config.toml
encoder_arch = "vit"
model = "image autoencoder"
dataset = "rendered solids tumbling over patterned floors"
train_examples = 195000
image_size = 64
crop_scale_min = 1
horizontal_flip = false
translate = 0.12
bottleneck = "plain"
downsampling_factor = 8
encoder_norm = "layernorm"
encoder_norm_position = "pre"
encoder_activation = "silu"
encoder_mlp_ratio = 4
encoder_head_dim = 64
encoder_fused_qkv = true
encoder_bias = "qkv"
encoder_qk_norm = false
encoder_parallel_block = false
encoder_inner_norm = true
encoder_drop_path = 0.05
encoder_patch_size = [8, 8]
encoder_conv_stem = false
encoder_layers = 8
encoder_width = 160
encoder_positions = "learned"
loss = "mse"
latent_channels = 32
decoder_norm = "batchnorm"
decoder_activation = "gelu"
decoder_widths = [48, 96, 192, 192]
decoder_blocks_per_level = 3
decoder_block = "sep"
decoder_attention = true
decoder_upsampling = "pixel_shuffle"
init = "orthogonal"
residual_init = "zero_last"
optimizer = "muon"
muon_scale = "match_rms_adamw"
lr = 0.0077
momentum = 0.95
nesterov = true
orthogonalizer = "polar_express"
adamw_lr_other_params = 0.0008
steps = 7800
batch_size = 128
epochs = 5.1
lr_schedule = "cosine"
final_lr_fraction = 0.01
warmup_steps = 230
weight_decay = 0.04
adamw_weight_decay_other_params = 0.01
Rows from block 3 of the encoder of a small image autoencoder, named by matrix and row number. Rows with one number belong to one neuron. Each number is 500 + 50 x the weight over its row's rms, rounded and kept within 0 to 999. All counts start at 0. Numbers have three digits each.
After each neuron's rows are labels from the 100 images, of 14976, where the neuron reaches its highest value: "patch colour" is the nearest of a few named colours to the mean colour under the peak; "top examples" is what is common among them. Only what is clearly more common there than usual is listed. The data: rendered solids tumbling over patterned floors.
# fc1: MLP up (encoder.blocks.3.mlp.fc1.weight, 640x160), inputs 0-159
# fc2: MLP down (encoder.blocks.3.mlp.fc2.weight, 160x640, transposed), outputs 0-159

fc1.422:475448424471455450650476507531494541492457492453482536508448436499508435558553434496432426487495467488512519532493517550525402582511482542456505507514505544489608492472554574611596547512497519515482542526495519380388503515541508553485573484350524507477518507441530499506549486525460514531501503511532459549525508529467500447474483524434490552515400497527526546513534320446459488512584473431520435570550461453510434512555575534508405359476492641529492547514515456530535485486525501
fc2.422:531512527453475500485539444480466623577540520512548444476473553583539522455466495450499576462521530455423430531489470418478524413423565458530550537453511511451494459569528528534469535512517518473535468455539546593527572516439576485556496484569451411664471525564440498498517507501554457530524497463485545448420450532547480591519517476468540494441486495486511508396548558462537518474495467599392452480462498609448538553483466481492504524502476417539439527404350568583409478440500551
patch colour: brown
top examples: black object

fc1.626:473484530472541509476498416421507568497585456588495468491500499509555583524511405461452535472474569559552479501453460506428538579476472551503512453563432522530573455413549549443524404562497507542438533511459451601593463441462468569536439415415563462516513532474482568604423427500507499560530520478607428461519575546485378462599447515524450566559546451510565407536523457565428469528544477485454500539487551440467497500483539477425538476519416551524504477583496436549491490467542484
fc2.626:595502553486442552430535628509489563565466528493471531545526476528545473517498566523452505633471523546458488460552547458481540491504451431527438564460532441425425551515506421493495586449422502510501545470582526473546521532585562460471518482475490461438600525536461480519551566488482549544483546504464594539439484539554529495458439473403515460454566548448434444446390504456528485619518538534523544526455382451490506475503473533528481486455455465381549402421412509522516523556443584
patch colour: orange
top examples: orange object; red object; its colour: orange

fc1.168:516494501551517610527552512428575503503538468564451612533455436433394522468539463571542511545434410481495466491527511500519510512542467423515509476471517563433509468494486467495611472504550464492482474543495475507392567473446459474476534452495447461486425557461532414549460459484513413482537499586459513545535469493502476541588536439503508590525498376460581495502325527411435510498667538562558523588585522487495473464518526525577465527465444519476459500457532577492510524496474443
fc2.168:489475408536618538458422498530456432462481454459476539572542479544514509558448494535576529535591498445539515476480517460490537409529455570437513544435521503450545487441567542630574456507583495499516553496468563472512512463484507544587398493430456463532584423482522527494531473498529556467519475511384455471495516434539504404371497640573407524524534497499557508579500544485438506494526504545485556491446483433479570504518497574562524461604427563452539449467493415471423470505491523
patch colour: blue
top examples: blue object; its colour: blue

fc1.293:535565585431483496430467491511511545428541543411546504593494499583498457493534472526589467485568548509558519475575551493451519566516448470475490554535396495588537392528480481568443449437551448471489550468404455555550512507517421489531388497530523564545411498453451526572473483543507520526487535518484487520500520402431485464520433539511445507442594489449508543490577428595402533517537518526540528568504533515435501515478601518376503411457479519385497461491431553538499497556548410
fc2.293:397418475511587530536527589498486520462480521530490452586498490442556525417454509510415412537578568492483454519456530516485478520503531481554537458515502495544464535537471495448461505530466587444521488464613428493496478489462535606457408437486536479524533511472582514394549500438479469516506507560502480479529594522440571466375537461449450427576542500468580446562440507431545506415506509462519546509487450459583475484550463546565480520463516444570417638550526395570544520593442513
patch colour: pink
top examples: red object; its colour: red

fc1.407:477563555539420468500452495474523518451561566393542478488417455475424442517533532522568453578495563468541466429490502412480514521523524552428457450507467542556509553511511590563443428548567493495525577529467539471509524498532464482534467501524493438471440470498397424529390489597532478471533465500531572475562557525465434490446507476345592488472470515439517527447464517566526551496596527445488495484603603627419425487467554550471557501497513520521449514596437501429521513533583502
fc2.407:464445483404558541530472602489516514584490431588496487497490537553524512472528511486507458579438504466546488493574398541501493508466483512497455471501480503505433500521577467393475499534450547491466477461512478626554542475502539570573473444462488505513615567452500583501584598502494499507401538556570464454473439541530534481558341548497433480454582468462516506507527486477438435468515508555490520496428418483457561494554393413463442459427464454456555573511523498553447490574437618
patch colour: pink
top examples: blue object

fc1.334:553502518477497467540471410479571514393465470519568521539494451490511510517562490486440537441461473594608532484561619521517534392459553506442537462546496427443548490351561559473407536589566416460537507537499555493559579486415457462494554466444523528491516406460468500561489492465357519581577479477480521502400512493537506471434508502454524467480509468542496464407393487564495470520546431488610456556566502425530471492550572466545504516526551562529513540492485526497531464495442457
fc2.334:448545439503531559483489576553442451579508550481496473484450558455459564537443461572497470527571455411458523448386428496464514599545461487563501543472539526516562517617416508486517469430422551489410470503513471489445447566489521506501497541588428446521408647490579455387512506511635522530439533446482452481530464486502556483546552507598445498493515573466449579577546477468488478508481532561422553482485469548418488582478407560485517486543544471517460497472491436548519529446508474
patch colour: pink
top examples: count: four

fc1.425:435524530539467485467569519575434488646540548419481515489532471556400526579440474529456448518521572590566532500486460504461452490468534544453501467452562521394443545441438472540523581520479508637596525478518496556479533436512550477434540511462540426564454513501487517557509522464519554511428557475531455449477523522546513494565387461442457431458526556417550591455543447524415443552571460469517539465466464502422590506567511434504481470482559416511491518484589404542535534449556486
fc2.425:586463476494484521490454478478446533521492501512500419499490454519500479502488516457513470610512532412520515518500479532472509541590518537393575487510495513541485495526549415477540386501503470414506553439592518509594575539415527482539482516568500492502482460557550484400508480573493415452519544575517520438489536514409454421521558519477512474553503408464436379513548575588472528417446505538481555589511540497585441634565492506479440569490492499407533412438477471473542556583390539
patch colour: brown
top examples: yellow object

fc1.554:470507460473515454446508542414535512452601542534500506431485605531582490498540456559495509512472516484459486536565429544401472528480449526541440469520436603538521634459618503479584493434377516486553574604507441568544564443496454531501597555463507491489519506514470483477388454514485486516551544558418550514555386506479488489459382523494498448552454575475510542462464452529511454444475501452547439495492533521510463481547570463475486515458589367544506520445524449553470575536521544
fc2.554:531518561545479465505447457476440519568438497410467469514552307442499649469461548512471457513579442550470568522511595520516453533481550439459502533502553475488494462499445447467493464400586558527557395507521554440462442463508457448502478519441502531526511470458583467523541455531502436428477405506440426506526507496565554564529566539536586612586542498565498441541493527505475494563586458554512542539441526498479513441460462445530502546450449573502466471555536562504515527448588434
patch colour: pink; white
top examples: white object; its colour: white

fc1.85:541500550530515498516505471504405541575529551524556525440523540566580540487441455490478473576468524538612582460526564581444551394460434556486448361462442539530422529502595496503551443457472460461518466572450560532517481531486489459438569485493560497464409424452530435517567468525509487508484480499436408524449557369517536366533497547518469484534486414433493474526540442537571513463510543473580570451577475518403485536494573538403481521499457473573523524436464443492535495537486526
fc2.85:465458451419549560613488486473460511416541481508482515435450432499553459480510503468460486471520513531466418565568537551469493509497562432532536542550490503507480533417453549563486533448483524461442447413442469499520462522477579499406486477609485586433481527486460496441499452502407524483501543548478499508507550523476591485465405454506595587538517448404531583576482499453564605514450489541476433361506447547561513486458487544523575494523559490589482609565470615435569550461536486
patch colour: brown
top examples: orange object; its colour: orange

fc1.225:575511464475480491445412561482531564520559494492537588464499543442585475494435487523543493423465531504478496542588502438452585511433429445616558433412513480439458472529480519544515494534528517517536537459518495545541515464522469502485485490476501492410601435583526461485572560455549538475417420500531501484512497423400424529469571462519521514564478462434551538413446560602564517439428477466595411540517499471560462579490467545501439475471450410556574469533493500461431564484437631
fc2.225:467555481493435491529655459616560432535415444492459454519520434594433561513526453443450586500489409510614549506434526520616503487609494541435467534504469497503587549503489538542430506482503562424527468456498547481466542438417569495430471580487495473578468553428526515499537493465475456458531487450496490429580492482570566461484501549555591453508496498565508544487497491508428481516520400473506521470542541469463566402485522398487570499498549520545550496467518429484530504474594410
patch colour: pink
top examples: blue object

fc1.452:534476539534525499492500504522465485406476492490615561417561562528447544470546497468463494443479504508472574461529444490395384500467513542439562481435557450530499489463556532501435536601535370508581477519561483521477499482472397534641626501538550556470587487469526453545436573532419481492555496526499542482485450449450407544426504594432572411448461533449525464422427522444512480485486597507508486599495482540482470560544541533555566487479471531454446533477521494462521537512425494
fc2.452:527549482559473541496493444526520477495408507487436430461450509469424540517464402556536545553466517469566458428454467440550593476519538563520460484534441520522492546548425448438473540450462604533430536504553500601592572509525565416459468506468479493533436495544475505532543470526558526480457541468504513507548431576426597517511456421645451497491478568557431480521529501499546505547499423483465522397614523608513447486411428453415422481513519453491478603486468454448535554503531564
patch colour: pink
top examples: teal object; blue object; its colour: teal

fc1.601:513492539483515478561468484472547512558527575515475490539507514532535498494478490482459516588388575516539610425484544483394484432468550532549509471469426529503523579548567595501494419406497571461548477515551547442461457524504515565432493517467510569408492467561487503638479456438478504514483483502451551455438574455557539453497456557525476406420497554339428496436502473452561502451521542514515607376536498491488503548563554511444491491550518478527435467473540458530509614431423538
fc2.601:450494501472441562561529545473390590475503596578569548463523398476498516444467486546428496456417511530471479528517494561618516563463496462516501486510473521512509511587485550547482480519446385400567479437466527555401412509464536460459524552582489497460458501457526476486479451529426454452411438538451451591550576489478463577571485469570432557483495453498463457534509516511503526570566491488564388509536533444643512572478517541521487534424487605490500561584489545496456444464475505
patch colour: brown
top examples: orange object; yellow object; its colour: orange; its colour: yellow

fc1.411:449468535449512573472544475505443554579501398496426507541470419460530570437485400503456497478504507531556586597530381538434516474436552551544485416475531486497510505487572473441475492479461581518443502493564525596560539514561469384534422451411595556481551500516515477475501469491511577523519424456550495503478531528526471502533420536483463570598505447451594521549415515532384462492556474487483590517594373450514445515507500558542575491459485441564464475469485548529494454462541450
fc2.411:541520535558554552463606545411542532477584453549413412526478481551505450562592491466543403530471500437546542499416579519514523541515453451464511571527503508388399539464574566497539499525529451496435551444436499431604476400542540550465516439488458461366539525516480520517557520442565521469477577550529500384480506552468508531496377452484547427454546524415525552556487495429534474435547451495503521550540445488472599543510509547502490471488491529585491482419497472467469579498489482
patch colour: brown
top examples: yellow object; orange object; its colour: yellow

fc1.443:455494588450534478463433463453502491472460470533440444479461541512485519552497418550463471463409566484556524445429511578431504543403500476527518547525522577550517461456583451464443530518585512518480497536438475531578557530578554467435474551438576452527430530461569533461414516516546466562498482566535532408497534443501515494543454515452515381589434460461485566462521482437516609528369523537537566468559488508451446457476545484521513508435508467456530399571549507606589408578470519
fc2.443:626526505438500530445529491491515349451540509522386473593443558524433430571552501541452544511497484541486497440470474490571505455483493479578561585484526491534494540498566457642542525558512512557536461553533493424556471536483526498531495447457540521523541496432562533447417487530446444528535483468498600467505449582481551450404526503448495434531546453402498482378464502486466505405525506511587509555555518512527526462474465477530443554561346518459499447438464476530530545594471481
patch colour: orange
top examples: red object; orange object; sphere; its colour: orange

fc1.507:541539635507494529483456481484578455449529468529541546546547425471502441579510460508470577501510526464506442483412532483378563456476468453537617601540412522484478478494523547532500626558509435522480505557460414480525442471452498521523516473448452556489450541420549461486486437532531483568525594541401571532499487557440453481527466531388484548535474494496464360451468516511465521559485557536519515500543422495446435501505468554501559482466412509429469481557516571431533592625492487
fc2.507:558562486529503511540620485504464482515467463431440447529459555636529485544506583457443458517513537466464515478455478528504630492565476551446477508566434546446476586484553467494547534449415561539505469547494511436589540520541549485538433517424528396537495487508605477476521559461523528456531554529462448597440435527470570472414433484457460469465601443528468492550436415457513544465479502402546538484503415439597393473465548527515382479501474473492504481496455458520446472588491549
patch colour: orange
top examples: red object; orange object; its colour: red; its colour: orange